config.toml
encoder_arch = "swin"
model = "spectrogram VAE"
dataset = "phrases spoken by 400 fixed synthetic voices"
train_examples = 39062
n_mels = 64
hop_length = 160
input = "log_mel"
win_length = 400
bottleneck = "kl"
downsampling_factor = 8
encoder_norm = "layernorm"
encoder_norm_position = "pre"
encoder_activation = "gelu"
encoder_mlp_ratio = 4
encoder_head_dim = 16
encoder_fused_qkv = true
encoder_bias = "none"
encoder_qk_norm = false
encoder_parallel_block = true
encoder_dropout = 0.05
encoder_inner_norm = false
encoder_patch_size = [4, 4]
encoder_conv_stem = false
encoder_depths = [8, 8]
encoder_widths = [64, 128]
loss = "mse"
latent_channels = 4
decoder_norm = "batchnorm"
decoder_activation = "silu"
decoder_widths = [32, 64, 64, 64]
decoder_blocks_per_level = 1
decoder_block = "basic"
decoder_attention = false
decoder_upsampling = "transposed_conv"
kl_weight = 0.001
init = "small_normal"
residual_init = "none"
optimizer = "adamw"
learning_rate = 0.0018
beta1 = 0.9
beta2 = 0.999
eps = 1e-10
max_steps = 6900
batch_size = 128
epochs = 22.6
lr_schedule = "cosine"
final_lr_fraction = 0.05
warmup_steps = 340
weight_decay = 0.2
Rows from block 15 of the encoder, named by matrix and row number. Rows with one number belong to one neuron. Each number is 500 + 40 x the weight over its row's rms, rounded and kept within 0 to 999. All counts start at 0. Numbers have three digits each. After the name is the row's rms in percent of the matrix's.
# fc1: MLP up (encoder.blocks.15.mlp.fc1.weight, 512x128), inputs 0-63
# fc2: MLP down (encoder.blocks.15.mlp.fc2.weight, 128x512, transposed), outputs 0-63
fc1.376 102:480447444543514493478531552512525504472493523463472490535538484437512415516500430560522509528547484474517419495476506421515520491458423542548459505462508540498563515510450560500450467468434503
fc1.377 106:467535480528516429490501481552467494430554450502523508541502501487541539464509495635481485450451491556485418489493482481521517501462413512476499519459539440576542532483465487507515536464473498
fc1.378 142:479487491525548522481507486502499495484558527548491479483533529526534541504479542712483484530471481441454348499480512439529458497451412550487464499487482457553536533493480508500486508480476495
fc1.380 085:486514462457566448478486515497475512504486432494535492465547511520471488522500510507538439428523493549491506482386416527468574537514459524462525503505516458467485515526468496557490517542472525
fc1.381 085:517466461504488501519496523502532446537534424515564418480425514529499527488500492453495442499462508460469458539453442494552491454470487437488579534530499478508469562500575448457527529495509508
fc1.382 123:451482479559492476420545570583518469425518465520466579477525485496530500498519503547499525526437487542552426495492496474458550500499523569524418486411498511496519513526429514547485566512515462
fc1.383 087:481537516558536558531443471516563495453554525488534522467483515531539438510571484578519581479441512504487463505449449520561497540446504492533532584487553510581514503476465475509471522491478442
fc1.384 080:409444505520447455534505517481524508541467568480487560537535504481476503526505537538552511450488518502548523400540578536528520528409528549424540527450469475524503456458502550582524528507566536
fc1.385 084:428533492505450556508488488483567457533499560568474492484548495540499511454453540432478501491560470514477475485446492548477398467491528452597470526499479570498528448570496507467478564519510470
fc1.386 110:405515496485543462566492508492493496494545527468544480558598527449521494509475472524532461528513510543478490474534568550553492449453429551516440481483416479480535443546549476498457516477523426
fc1.387 103:439568531527491545479479485529491464514454463457508509469556571460516500518434470568467484520573481449469464538478521551486561450452498486521449544486503599494435439462527486531439572486454559
fc1.388 090:480521540494508506482518510565444451463500524564460526466525436508529539476465483479492489537457629507469432500486448498472451473519529467505528502489486514532532539491443503472545497474456549
fc1.389 078:437443493575447495519463504493477472534516520453536465446500392494479499434452429476499558420573533484469401511530512469510503462436543499496559529547479508482525566471494498479438482503467553
fc1.390 106:465473504482502439435493572570480552474596491539531489466406503491506428500546518591512427465514484502429465490534526526481465497493459530468480496517414466521556588519505474511502492518565458
fc1.391 083:470483508505491488421403423491461487540491446534580530460580477528491494523493485476450504468466515498458589525456486494515477443477435541548496534517503495452470487494538492585485415473433520
fc1.392 089:459441576512515538532586510551513547538514555491529472550449492527493530502516435528575488548529563523505516506488529474532432495473485443474494523503515455471554460477528531394514559453469478
fc1.393 098:470530496617536534470491480462546464447538497495504496483486541465504447499443524563450582531534450493554485451427477504443494468472429499458561508509463501485461523525472475540506505503453583
fc1.394 092:548515454523521499488411533541506419508503559483468514517478526498542462536506515488460429531536506480507476517466556481525448537551427538441497519540504490579607436519508559503456438490447506
fc1.396 082:468482524534504536436411486569456542517559553559437501473528470504447508470501485506530553541501414485517614480503551485498491479536515524438517518583523535487562534536498516541516484444505543
fc1.397 103:504466468560507491574478490493477468451514571498440526509570502470478508515499473545555546508529527560495537459448515479497502499515418549543554438436543463566536477492505461489515462456477450
fc1.398 107:501553512522515493463522532554483500518470490500446464470569509546522485515495512536529596511522513481493474441524471486544518510491408494535458523464503508527531534522452521520501602443428532
fc1.399 080:558602492500523452475492568509479470472477543533498528458513478523506484530480569509455466500484477504513436471494512560493414564443501449542456490526434498498422494494516460460509551467469487
fc1.400 091:527502488488525495471537542455443499504455528491517512487567515460534470418531560545532408520475537543531528511447507476515436499556559491470434501457464475514512487478534489525425541503511488
fc1.401 081:413509469452526444444461476462478486543490572441500521487504427530476519460527482517535552457526495494529494515531565548443464452447482543476589541472506481503489518535444517452617505458523552
fc1.402 155:473533480520554502497488481495474484500507504505464507487505529495541469544432523577504490459450459495503439452430474428496470485520400528451474498480525486493581525520459497465500547485466461
fc1.403 085:444477531441604532564515514407506566462438507466486498510483464535459500507488517449454523489455560466551457496528483503544495501443518549490501509522461544534553533494466462483485462539495424
fc1.404 082:464530500581489529533482483508526560475554464556458513499512500459528444576485523498529415494554490552486467534412417501516486534521519488521418518466470535475480429449591471514500473458558467
fc1.405 083:468489505447521524545524478479509504548504508424431481539479447480505511487494433573476470460444540466561454495481555482512525476514515521564457538478446431535491455479570481515534480636580461
fc1.406 082:478505512549468479436522439526485501507511536472529547495533575492559507537466487465547501491479464572468513533486499544483502551426432491565551517514475484482503499495520443486567475505519489
fc1.407 101:491447508477435546444428471523539476544480496450557483496443447533488500495561495441456506512413558528536445457487489515480449486573405502521544516436488464526501458419450547454490444458497501
fc1.408 083:508453523465480493485445511519490478555400442561516471468504513461477509578531447553494481438492484532531545544457526493460533493523490490505521551504591539554503483463450490481525476461527507
fc1.409 137:494481427484554508462417456546558492481524558517508469501435523512549490490522544543457402425484432601433494513461498510466483467524515499474487522519483509475526481505495416407499467479523489
fc1.410 087:409467497505507496539480491534530486530481471563556502516452523566460493501501411510539558505490554555576438477509492507478499450588496519476583558493537521540465478551461490467479526486474504
fc1.411 083:599542485442541475443527453470457449510477449479512468458514608454537432537499536406465525465497499434458461559511526480524430540552443487495481527457501531534526538518488531539467565444438474
fc1.412 100:499570575553559500565497492507501460521437527443547482497564569484461440520545422535546529507536570484575382481454462483547560497511462473520553472514477481547479508551481508508505516457448577
fc1.413 090:486534504505484424503517530543507493498491503521498474550542527516480511514560525545541472508506437489417509515546509514547534466475524432535419449553485578532487486468468449529592536522491511
fc1.414 081:472474539510527579552453449486478517492463517534488519523536570531505575508442519541504537545594459483520518456539591496443542476527492408532523522556557504466533548485483462465517454525565512
fc1.415 094:501510564508525466444520470510497494492530506475520438557478461518545506536504517488510467490506475532526467512541501483543556545452469524504443542481466491555478428548480442543484510502428447
fc1.416 075:417502489574585548479487495512448457577509518467453465560540515552519506470531522528395481466430477467493535447531512474457509488493525527528470493508462509487560443468548422532481442437540479
fc1.417 130:458587546558564560544509479501490548509433434495511525484602557550499568455509474552600456444482515490461471491442562477564426536553462501513590496518534472491486509487486530486445559501473459
fc1.418 086:420507531498469472549586458473560495576540530473506460560506447467511469511505466498514493455514474509545431569500461620498435559509475486542486481563502479517465559475511451470489516492449492
fc1.419 074:510492478536532493444477501553534575483495491535532461514556463564504503457482459513520485532470528458470539475485560566503526574489507480465481470482416540506591489444469538559534485554485529
fc1.420 080:421537377537514515467543547515547476481545485490484540468525540500504493519515515486500495489424567455559567543548493504467458492561531468481438483514471560464542493512525530489548473516525474
fc1.421 137:459503495591475436516496494512504481494507498427490508464552521485505483470517517548507566524529460543540508455488387477501589501471501474546441553471562444491527508540465505537485545480425485
fc1.422 079:538512522509494480486553520531431493437478504513420468466505475519435499526491529478478507487450495435502509466440506554508511416497495506509480498482517535539518506509501448463514422578491436
fc1.423 086:491505457419458513449500399543566511391484548472472570422490487482441448498507482505512512556527463524497461478453536557558502547513502497464502429477432460463501479507499553516535459482466509
fc1.424 143:472541487542526522513529485541505516547546500511489501492587557508538499546457499598537517507471508486464382473498472453529469466490417554556472509546513466532598539488493476518483515478465497
fc1.426 101:506453470499624502490377517431506526461545533437460498516477556490550467486480506497444460498444454495518473459470448474522512520528521582515515543492509532541528487474416455504540539441493539
fc1.427 140:560485436515539473461448486512519482468455639534468531499440492531543499511522525571520553443452471507472491478488475474555545487507483513418511581463527472474519473484434444503477520524510539
fc1.428 087:452445557497565499504500507507452538499502458471439475485490588542524461472496456479527491479453576505424527437480459524522502500483497470509454413443511492466522489509424508532415490432510477
fc1.429 116:488497483528541488503494519479493485500495555546481477483529490493538499505457497714500474450504503557475374489554469478514481446494412532453465528499541473547497478485467433522464511517518529
fc1.430 144:464498454511549496520491530526508503493497556478442527489525505522530461505470560662472505495478492509492382476449484448509449545452419535475482546497501458508532512497457528481420522511492453
fc1.431 093:466512517446515441476470485516497478506521584506534480472490552477496482438505548527548530519511485502499486523468569489491545539416525543479548465514432469401615513509529454506505555512496454
fc1.432 078:481510496459489454479508512557443453466491449451560458588474461467564528475510505446560544530545523466431507534521475570458514516523485506483527513428494542513475427453526469451473523474430541
fc1.434 133:443543425493591523518488494500477466497535525477533469541504582522540489503503490679486485478434483519483429504475529464555489508520428535490478497473494538518514515526495536496488509515486456
fc1.435 079:417493497524589500547522529440495524546509432535540510493476500458459495531516553590538533441458471522522491452539528485557475474505544491484442516561531465570540565549455486528497446460446458
fc1.436 077:504462422514484486562484514431539489488527468504520539439514478475487504450478484463571562490545556535510526566580432519534421510516519481394481523480450455503557445504475463515477540493480513
fc1.437 094:533490491415524491347498463547396505488498453502481485529531504495547466517491560439450468544408458452474444489477537544523594524518529511468509514481464473489489519541487469622521530450515482
fc1.438 144:476500430524534440522493503501506502502499478466456510457545513529499497489449498654531505494490522480441424437454452470513480465492422516494472516450546478532591509533523486494474510446434508
fc1.439 094:477539510489494495465531517516476499491580554520531534543467485526501489513489475522610518508487502526506396367556533486496530468513468471576479471496543403529474478535568427486498524452461527
fc1.441 096:474542501526509514529541490547504534479449499516508536482556497568489587418472483643565540448541468484481474449538502484504524483515476506480553499484566526530523511547494510486481507468458508
fc1.442 086:452453565515470529519494568451542545439523483466474575418467557466518504497483539504412472530512477610471584501501411459563495501548518580522500511610514528545419552525485450559485511517519408
fc1.443 081:380457527466491470462528436454497563530455481471497494546468529571473544469495468565576507494464478471568510463519540520503637559591490495547549516477508452499575451500495566501471503512522494
fc1.444 088:417527505515419505480496496431552446603538532533463532476466595548540513416497466490468536513431424501501475463515515480452456540542468565555521471450453470513473475493493458384513525474469521
fc1.445 083:578497479527451535571505546470472506450530548386463563495469560572561445459488585426541497473549465558455493527479477512480472486504428550495502424502500487493558417543533492493562503572458511
fc1.446 086:491495532495461509498578490483560547498551538449485501457509414482529445533407475479473511583462518449563425549507462431533479562502532555466504439546480450521432489500563413451521460469474507
fc1.447 091:489435487469453469534521434515511509544490496510512503570557469471470465428513410509454562529447567491481473522513523517532468463446503489537498528504518475589496458492522468482485496542528413
fc1.448 370:491475480516511440439473538580532477430509515497461509480519501497508380511510452542506518480472430584526475490495508431480554499449485540484444524384528497516551528540425505519533517478526488
fc1.449 088:493447460431508461449485534530483541518509457473481448508548520427486457526463493587448510494487495437462495535528517554594547561504460536432533479541539447572495529598440499462535525468445502
fc1.450 085:451544482518431534539506475499540398425625521536522462517459489438500484434507494516475450518525421531481504580465532467449488468503557512503461475537541452546537533476468520511496472513511503
fc1.451 090:481540495502469477520456552504514477507412511532537523527488530540557543544476510548471481483497522438492462475539539470557481498475483439528466454567454462461481577524479623557483518477517515
fc1.452 101:495526537558482484412485520582531441464522536473475526480499484451465435492493482548470559492498427555460477476544478525520547536511480554524457491474414485510553467543470564534479538500505487
fc1.453 080:481525485493492512549452533484462488467563467549447532448537595476483525496546485453537422464524506492521437508532556484523529489511540548505458570518481489521500451587541489533537488491437511
fc1.454 089:455539430437478525472525528511484489518500470416505423411489520446469510553514493490595504473440460498381451510555452433544444478509496499517486482506538489454503456483467499466499548514500548
fc1.455 078:466500472493463490540590530444524520499455470533532495525502544493437498518473558572585434491511424450442510486465515529519577541499511528477498502496519497489496551502477601450516477522612599
fc1.456 076:483434558520493496474465518539469452476529532556490576399530475428486487491520476591487540439502455516562456479515560515509483437534446473532499520541445559548459438470486542431502510463460459
fc1.457 081:490466456529474521597512585539539408507475526534548514480482420492453526499458443561549447503513570524451452493462455497507486494507495459522509571488517524459448468530571589459482522474452451
fc1.458 091:481502522468489493493472457500471517533443442549516476495493559569495498499492494578576498426576490509510518516547522462486510527534514474582490453480536426511502406515412508480551496487444434
fc1.459 084:493539433468409498542468511505463491500479530485526511527503508396531528514500477508611537489498528506428502448452478517533546510501466503487484538470460518538497590473409479530467459490556609
fc1.460 092:457470478494530528447525495504437574528551462470472440510492572468504501454424500535459555528492499481556458430496480493501590475575460546413529492525450484456508540543433404496554544504491514
fc1.461 094:459486508489552473485510491487424547447545554431479468507550586489522521490512501540478388450454472531480467520437583496484434537532442490479499512547489467457556531570500551515532554488514465
fc1.462 091:436542509513476440538381495484464512458489503567513556569507470574455539520537503520450484485512532392529544483483495443522476451495496450478565484512557485498489519488502401592501520385448484
fc1.463 080:444551518456548474476505488526532475499474446465478538448502536530519489488498415510495458532458561538585520486486522556509406538440519472445515505498477516469479520556498476465474491480471489
fc1.464 114:567432429533556508501572558512472518434565518507495485472489473438520491472500550516449422499451470523446499519465512525502498439460512510540520480512535523554574533550520536476495479458532429
fc1.465 085:437517503556544530580511558547542478521463441495472461461432495511528457499480514516534508455486502435445517540537543449522442542461511538553510534496606503412558494513509462506509476532537486
fc1.466 087:507484554520541527528439559487478486472523463405454483518524455488541490406487476486532474537438519521502446473478443519468483457502564504542597505466439555484560607471532489513509491393505472
fc1.467 085:525504493443556496552565571515440492494469453471504533504533524557478526467479547487500405500462540507493563496472433513512412489490459469458505510478472538570464519516496439584449483455440520
fc1.468 097:521450472461600453521497539499542541446462507582487435493477522469522435564460486546470469487509458501468405499534527471540432440491423475463506526556478436477535532523553482542516542496539495
fc1.469 088:463488550571462498451458507566539505475424545477436485496496522499515545506506524447544480470506459528491470519457523487462511472468433510485553472528498465412490508464492452535472414486556486
fc1.470 120:518581462551541556555492543519541515494503532516481515468508525516561536445493449565507567514496533512450425486412471465556394533470462491479600493519499476489476532508474486573424537506442462
fc1.471 088:473559516511573517543418530473529448467473555516498455576492503536491585552552525498524547502521454452502520495542602468552508516539485439579515447495455491471575476471449465559534499484537497
fc1.472 097:491505487550517478481449451543500515531531574504411465490579438522532530490532493513575437484483519430406411510552525534554454512501384511573544525504510461529525525568423498535486509492523510
fc1.473 090:490495545478478486518444439493541513537516488522464523488486454509503506503556398553496493510516504430479494535510525461488564418459552483431501426511456480561452494547477499469548527525432444
fc1.474 072:608501506494506428470512484494481417514519534517570475561436481447508521465515462484541503479535460509448485544488541457602558505549579537554532556538458515534533479517443538495480561500540494
fc2.376 097:468471432507458465473473495410476478495540472582501477474476529402482509516488516677563486519489489519503428500539512508472517499455441432461570503514542513548467490467512517530499423498496478
fc2.377 104:537483464543502527534495497414526518490531502547541525512488502499496536476565509565550497527510575472538441503550545488492576551467404495431482499492487473511474425497569479482485473507538465
fc2.378 180:524463570495444504506493516435499513490472494517520506502476467501429486517574492439537481472521538474536588533644540546449543549532544514470509485526475495488480445505579509512523435544524484
fc2.380 091:480464491609460445538399522492528512453536507497490478467489516499520474495458515519576455494506530517544451464534443532519492487581567544536465494475526433476520565515456517526520561475491463
fc2.381 092:516531506511500457470541442502473516414489501503475564493516464511461501479565498395498525526419565454506520456458484525439475477523497485546544468506481545575508502479470547492483499516498512
fc2.382 096:512438408448582557476482502480501423551540516501539596538506487483527528539523475606518531426475555512432433469496450538401540512511443530522533486420520527482518509468480517531505477521553487
fc2.383 109:493475448465537463500433549449524536444516528485451456496508526483501478551500495581529465532476485507500446489511496467487452506479455480529508462411463458565550486524499444532497424489445514
fc2.384 082:486527523494514539496574457502555521588464479479512487521512538512531508480523478513463446486493499517514483489518492539533472445510443436454538479507553466569494491452510514553467455494581507
fc2.385 082:413417492505555470475464487533508546464514500494520519469511575529538468573469537466539416493486436522524529490528504470514448494503564476532459455563437520479495535527463461552556468533468537
fc2.386 100:479477438537512514536458483427523524488543482505509514510482586568483497517508479588522499467521470532462358481467507433510547537496458524418519526522496428565536449560520518541520473485468497
fc2.387 102:440510519524545472519505522491541537424579501581469512468562497516522501544469399599504473459453528483557413465454520453528483531481462518520497565460505440538559427575489474480453476531420545
fc2.388 088:541494551523546495480467487519550553489556501498536494552428512443491505457426516450476515468530485551500521570466441452525473465483514544479492501501499492454527551433439510503530614539526466
fc2.389 082:518527519455467514460521488636474533496520468493467534506509500617546483422506478496499479507594496522481470506483507457521540580488564505494503496560503473496545500518529531476486544534443460
fc2.390 103:460440452521585541545501549453563509508515543592520490498487437459505516508526485648545483459458509547460467474497507456510467419472404490493476539502546502438520494487524548519550500510453549
fc2.391 085:491499505462516533558509509480510488496499504491525490475491420528525577503464585501535497562539508502509435498507560480533491474531482488535473578475493466536580498477473546505463566457503530
fc2.392 081:517536429523489453495506482451456521506529468513489614450505526485470512414421535498496519516480514445481552540540431457581624523506498570502466505517470461494438553445467544511506456513493508
fc2.393 089:530502459459484517490450508499504504567521529499512456458468569505475492480486507622473474487423534442521362535528467526487498507476475496467448435453532520465578573468541542540572511528521512
fc2.394 081:504452489552490471479557518555514557558511502478511487518474517502522455502573530522584475456471541452445329412545428509499501498543434521520494464502505498514522413490528504401496533486504513
fc2.396 096:570492506537565535521482491387500478494536548478511497567502523476490508470477502572519510489486495472457459591507525477474463541453478433572489559501501456501436450511567467465500461537549494
fc2.397 093:557460466519503518483512481486496523424550567497532470546491450434498545530455481565543529471459476429509379449493537538550561498448456450484416530498487507527519529518499474564537582440476481
fc2.398 103:516545548529545484521493442551527584490507507531515488518551530530576503474465534618494503489514531513511424537465460406488513478551526516540483530492520492537545478482443460469526584423477548
fc2.399 087:500427428577531539466442458452432441513537516521469545419473550451528488438516475545456521532513550562521494522507486519537515468388501544523563561448515499508445468512536445497488473506532468
fc2.400 084:478414465485425486578494428480542550535539522489519509564500478527484463471509416546511538493426462512425425486534536518520496439447486496459489511467523470443536489529593492568433542482508518
fc2.401 081:530504532523493456476488574418491432487545505505467437508444497409463492448461529577511536502503517599490454478477554494465522524458467501463497477457503500478450516510545439464533529494483463
fc2.402 225:506470531497453491532494490464492518536460488493513523499446472507447511515596510419489489516519523486567620484595535579456509501533562443500497499519498494490445473457530490490502438526577508
fc2.403 093:513460472533470450444489609558543509429541504459528538538472482443510600526481502511525523505485468457496416456554570474504499512466470510454448514489524456425483474471543506510438490494511451
fc2.404 082:486473582532467475537503467557465451515527466475495521466360493552417512513441542544483561515501477542529516518486512503502490546499475558496506457568549584495520509550500515510493514514490527
fc2.405 097:459539540542517524502477537531512455504563563508443529482546511530485533463470474537542509555480502425484528436536470476470443555489481464508521471485439487506492540550548486443499510486455547
fc2.406 095:455482520447497523558539498458537521475506578517477459482494527421496436567497449485555478552515517505525478463496488541485451490542529518510431501468446507518487484550386475489451555478509574
fc2.407 091:458574452465483535509464504518520528475455516519490520496500547491479527507475464521520483514522461510501508492542506422555450539458545455435463543496525452442440511438568474487442465544479521
fc2.408 099:533530520563527431474522499520504509510494490541476464469478570536511511473492502484502519538471473425474494483501468482424457378480556516502467516540486559538437540523434400549542539571446459
fc2.409 149:471541473572560492449442502566494496475488505502512458508507517507505445495455505667522532477502473530485352479451473482544521510512404529459511530510542489516532532521483472487480550450435455
fc2.410 084:589548502504431497557470504530481515542534492504528452485551498450499578497488507543559557498464590470448532518482395466558546525526573473521492524451495519502525511475470537471430531524485532
fc2.411 086:533392529535521402438503543534493526481441490507555520489542442435526530526525496523473459428481526462468562545559526577415452513509488476419496485475479456536545447545517492541550558450423458
fc2.412 102:442527492481569461501449503474511520436572581504416457513525479506515486454518517585526539561462494514443485493487442458448474494433453526478467511492503461565528466509497520471494490487517459
fc2.413 092:536410454427482437536498524447545548545519519468506538496480447532599547535572511514556584525516535508483424518496427451495496490458500486547549498591492536518544514505510533525487488461478506
fc2.414 091:536493566500526482548512383555483532450493421559531474525487465485515498476458501411475485520513457484537431455427437495505572501517533534514494460483442482462519555498491427516458602491530521
fc2.415 080:418511545531500480503551467477497505507454536463496478425465486487518475476565503560522489596455530483507504487526472503360440477548477417492487542494560512555468531525531458488499513439519629
fc2.416 071:460486485502466483507474449495493500516519481494482508530458463504517509479567480535545498466518420476616490520479500487496482481519485553531550464507584456494560451472549490488512473512420433
fc2.417 103:484525521501521462512494489510518542473491509497468521515503508465529432548434528578533518559505510476532487495467440497512498484464458498433575522536530532563527446484469464402468515539381485
fc2.418 082:506490620502472551470488449537485532592500536471496522526502475505461476444490500512482537448478469513493501454509509535524483529486527524426491571481461522519482495390495445487523529490528466
fc2.419 077:507515442520496495568442542548514474439482549575477473536510549489397455556564436532530518444475497515472498399529573510454511483501486473474505501448497485494520493478522519491490456481501513
fc2.420 085:551496467538450487492448493528459580499420499482504523451470539569483553463537477469482487483493484545492511462532413515559511455510421510513442504457493492502520530571494447491526515476531530
fc2.421 098:541537456436495542489496485458519399489485492534422534527473498564536510475493501629471556461478560548508432561492501435514471462481435478475502517474569511532535528497473519545421488517522516
fc2.422 093:477553518455544495480516488469490571566494510511525539442532529473489506533455500443530525519428461432512558467494523498556462496463461472509447510543449521493537525599514523493465502502515559
fc2.423 091:433472573440467551502504520495537425555605554528517612491534511511501461533513483489466542525447508436535490490534537536482564497511429466556461512460477489519423465556506506554530530491517449
fc2.424 132:508486587495485528519492523443443519468492505481469440520394446484399508545511541433541505545502462472541577485576570554472517510506516508547498505547475508499460472525599492472530398500517485
fc2.426 092:523541491503525528450503521508524506501522506588477492496427505449481445506418512593581475485538480525492404545458480521498516457468470522450478511445541503552527494526522456583494538499480548
fc2.427 142:452521452532510453489479549497473463455519544445531458494510541479553473511456500607532496462407466515488359464471450535491490474479416565494491517472550499505541517476492498517437554448498464
fc2.428 093:539538448478516542489513510583490440461524449500405523461427539482502546570493607495483535551448561541473513520462476504479508504483556500571502477569532537512524543528496480516468400438519445
fc2.429 092:481452490521482426583482541423509420509424471541485472524522456481487507528475435540471489541526527525420456537514504496445520587495502485498492434511503536473462521404536470480538484540499491
fc2.430 170:525476520505421552507514487433498527510490492521507530523502430511461505508556553421496481540508496465534674539602501522476512505570559501493554467508491510472440434481545508506544437527568485
fc2.431 086:492576546472502522518489519492537497463465498437535519458495561487497546532455479516483471491496542438394524506488416507509550394501519479565505503480542463519459491552395489497375457547534482
fc2.432 089:524496469430526453505505470504555571560499514440466504450451447494426530529541576622522520550508554509488502496428497553437473428518504477537511472522484495460481466514523576491445458552514571
fc2.434 134:501486525503446557521492498475495539539496405481522504492471492532502540513541521400530514534517519494532599499598538549477511466507570450553527516513482500497425451499497567437509406522533527
fc2.435 090:482513493477514560486489626478508547542500509493486490496514459549507481502551511662537499506483436480573479495474563501481542474505441519532563475471478455473476479516518468512512517534517476
fc2.436 085:449472557512474532470469468491449488481456513555445491481504527426510416430488473546569478458524557433506466496531472572558534457510512504441587474471489507468473468529523512461546533505591538
fc2.437 094:492569548499477538585431511498439506478502492539505525530434493449582506571478493468469526496516481543496411536546509543508547527529486532418564508516511459475586475489485524528533531453497525
fc2.438 169:485489506496428474491546509477500485539499532544534503535478484427483524542588527491551462492493505454553554557585535522478495555496538463492492471514466512466405487509558509482527438546542535
fc2.439 098:519444461455466516495511466459535514526511518460516486431528512555458451467490484617478529500497459591500432454485430456543474471534436491500487528508509492523464590488484549434397520452519451
fc2.441 089:422464465522550547506461504464508505491470494476474519460500519464517503471461466620494483517498555555444348547516509466548464598499504481511463479571534465492502492502563500457475433477470461
fc2.442 079:485494508530475417566501540496434416513507559509552457477517471480524513448494511435484609448499446373434533500467486471553503493452507501466535538474522459543555551506488479457491492533511507
fc2.443 087:526527499510461474536484504502528535453600501548484541513460542435506464461559502545559461520484547434545505461556556557523464491493444471529521460446519548525479467452453456490489452521524499
fc2.444 084:488505533521519439496522545480496509494507530437560478533502516534529461493544471486569567480478477513545479514549442454480451490545581475502541361479502517475487478513471477531452561510412509
fc2.445 094:533552503462510482491549495534479495455512499542462492532494523444502554470486485526513532548498523515457410480454588486484524522501456495530501615514487470502549477534471458505511468489439553
fc2.446 083:526434447495529504541507565467462420479488579429525494489589541554474498495490549500525547486483514453491549509575493461488569484484461533468515481542538475533507436567496503551523430520561508
fc2.447 084:491547534480468449496536452521509506516548541498516503539483556514533522463476448509509471481511450627500450533491490488525485505507517491559413461485471467434525507536519512502474416411503510
fc2.448 295:485484459464515526452490508522525426499470483513517493505469514515543470468510509634465497500503471531507402491452465480414512483456419560512458523457524465518580522512484504498501471448519582
fc2.449 086:456533456496533452456564488513518417464477471591502470422465549519490480471541480521493429450549507466507395480511537546511461557455446479516478546453549470520511393575497433478494565473497511
fc2.450 085:467515500508521504436433518553493411533471529437528554531514460481510548469496476467518552431493468500546489518460474491510532474485445508479508490535465488416479502496529515551546465500492517
fc2.451 085:464527457534631465555471501466504503466486511562484493513455501511533538542447510384454532505431520505516474504448471491534456507481520513451481454500571517481500502460506543486526524476509563
fc2.452 095:503496471514580435544494465491561490476518492423500474471482503479504466483582414580523437477511468515511426495503425466502471480450485518444515590460540514569512480559528549491512453491478506
fc2.453 095:455526470468490452455534471514506568527544494546410479511504442508531522412460405467476474494559474492455548570473464501443443520501520521512436511498487519486578553560446508515452533507509469
fc2.454 090:493470522457543510577563468484467438506461481477425514513556476524486504456464490365503515533556508485485481448469461536475491514551523549561462508463474536490520554510397508452503491460413452
fc2.455 080:470485537502502533496414445522440496478489475538410472499498445471464566511513500514518523484547467549510524485449489541504496501579498495423504541437426429462514502462497447489488576462552492
fc2.456 091:470498419437509577542482517541509549523558479420485522479486554518514463460552490562540511589450485523508467461517462472519434482510508589498527487481534480528450405479468470556494485456505467
fc2.457 089:539397457484534556476571551494491468462524484439578541460523512517461560483526433505544502499480531577488483489497540428520462573570475488468567473493468502534467481437451487394450466549449520
fc2.458 084:444509567470533529575506469432514409569499549494553540462514511560475484514474479605459479494507539524492481492542527543544518538599506533487474557456459586500542474459507469509549469502489468
fc2.459 088:522486542430492560442494485447459525540456550501419515504446569537466513410440440497489474496454461525476527443455434574437487452561497547527503514499501482469524532529467491454435544452474496
fc2.460 088:506542491509460572535496531479537526463430520417458508542488483414525509577555404577459470497485514497531417572537508545516522524521567507531518490478528463516534459510460511497447525530498488
fc2.461 087:546479473470485464510490443497521451475503466523509503512500532506521493469573492651503539487578521532441415509479544447505468444554355488565469520492539474561500523496492571508499530526552518
fc2.462 080:539571508494475540502559510445576534490423560493562469475526477539500484429472522556498503494507506521525489523539504492552509492498489455463523459532423511557462555509531553490458514514489479
fc2.463 083:491451464519391455531485498457438488511450588444475522486457411579514497499554520504434464543448510560498391494547457511435538517511523480460525467507462502527455464488519535468513407511467506
fc2.464 095:488555491476441456481452493525535509470528495502514511510536475516565475506471530603584499508465494470530364474489521497485506509476403558466493539488521449465492547546484504514426501554520489
fc2.465 081:494499443503496461465534473526549440599489535501527512485504517563440480448501506481459538507509524498478533505497535583549539537501486512486533532546444514498501531528496531434505425449508567
fc2.466 095:498519483489516435461503552533446503484525490498528541481460457535511530502519511419391477486507487460510508492469449454531549507467464578459573480531413486510499485527488491479448458472465494
fc2.467 093:459542529507543491472513572559497536426511501524531498499517515474507494501529528471440481480489500451539555419497495585520565521540519500528424553546521511522499533530514485510540569533526492
fc2.468 086:527505479447491521507482453495432424526495514509534479541474521463455522488459442611544492496497560455460411511575513432499520503480428454483490492537588406439485495468516493481500551518502520
fc2.469 089:530553532539521495451435514429413492509565505472555492477467517477497493495571495506535445534494522491562471466553526551511554537542426503486524503514451510492602474507501497496475484572488498
fc2.470 089:538516472524500502529505476545478537418533440434512459544532494530526445476480487632553515469441512491515428464519465513468582520488456493417393516511471430516500563450481494504430496518472457
fc2.471 087:572548562475506516470492481431514559526489584433468527541516532444450464487531503507515461505505508491551509526466456483446568529465537476550466483425431484537540493541567486473469550478521522
fc2.472 090:499478500507514511500464492509495484480546573523554457424492519433435477503487547648518540427527557539491430459550471493545483566419460480539511581550446509506460543479492501478522462497482482
fc2.473 081:519457526561440548522473558526545465506495479520527502525462519452527535484548518501570515483567419513429479531426484510560488458494467541551543531502450559490420519471503499530480538471487494
fc2.474 079:471475444488444534451504541418527475540466428461525514444539591566475466483523511487568501424523495548471464502563489481533513488527553484485523471498487557482517494547483529482487481474552587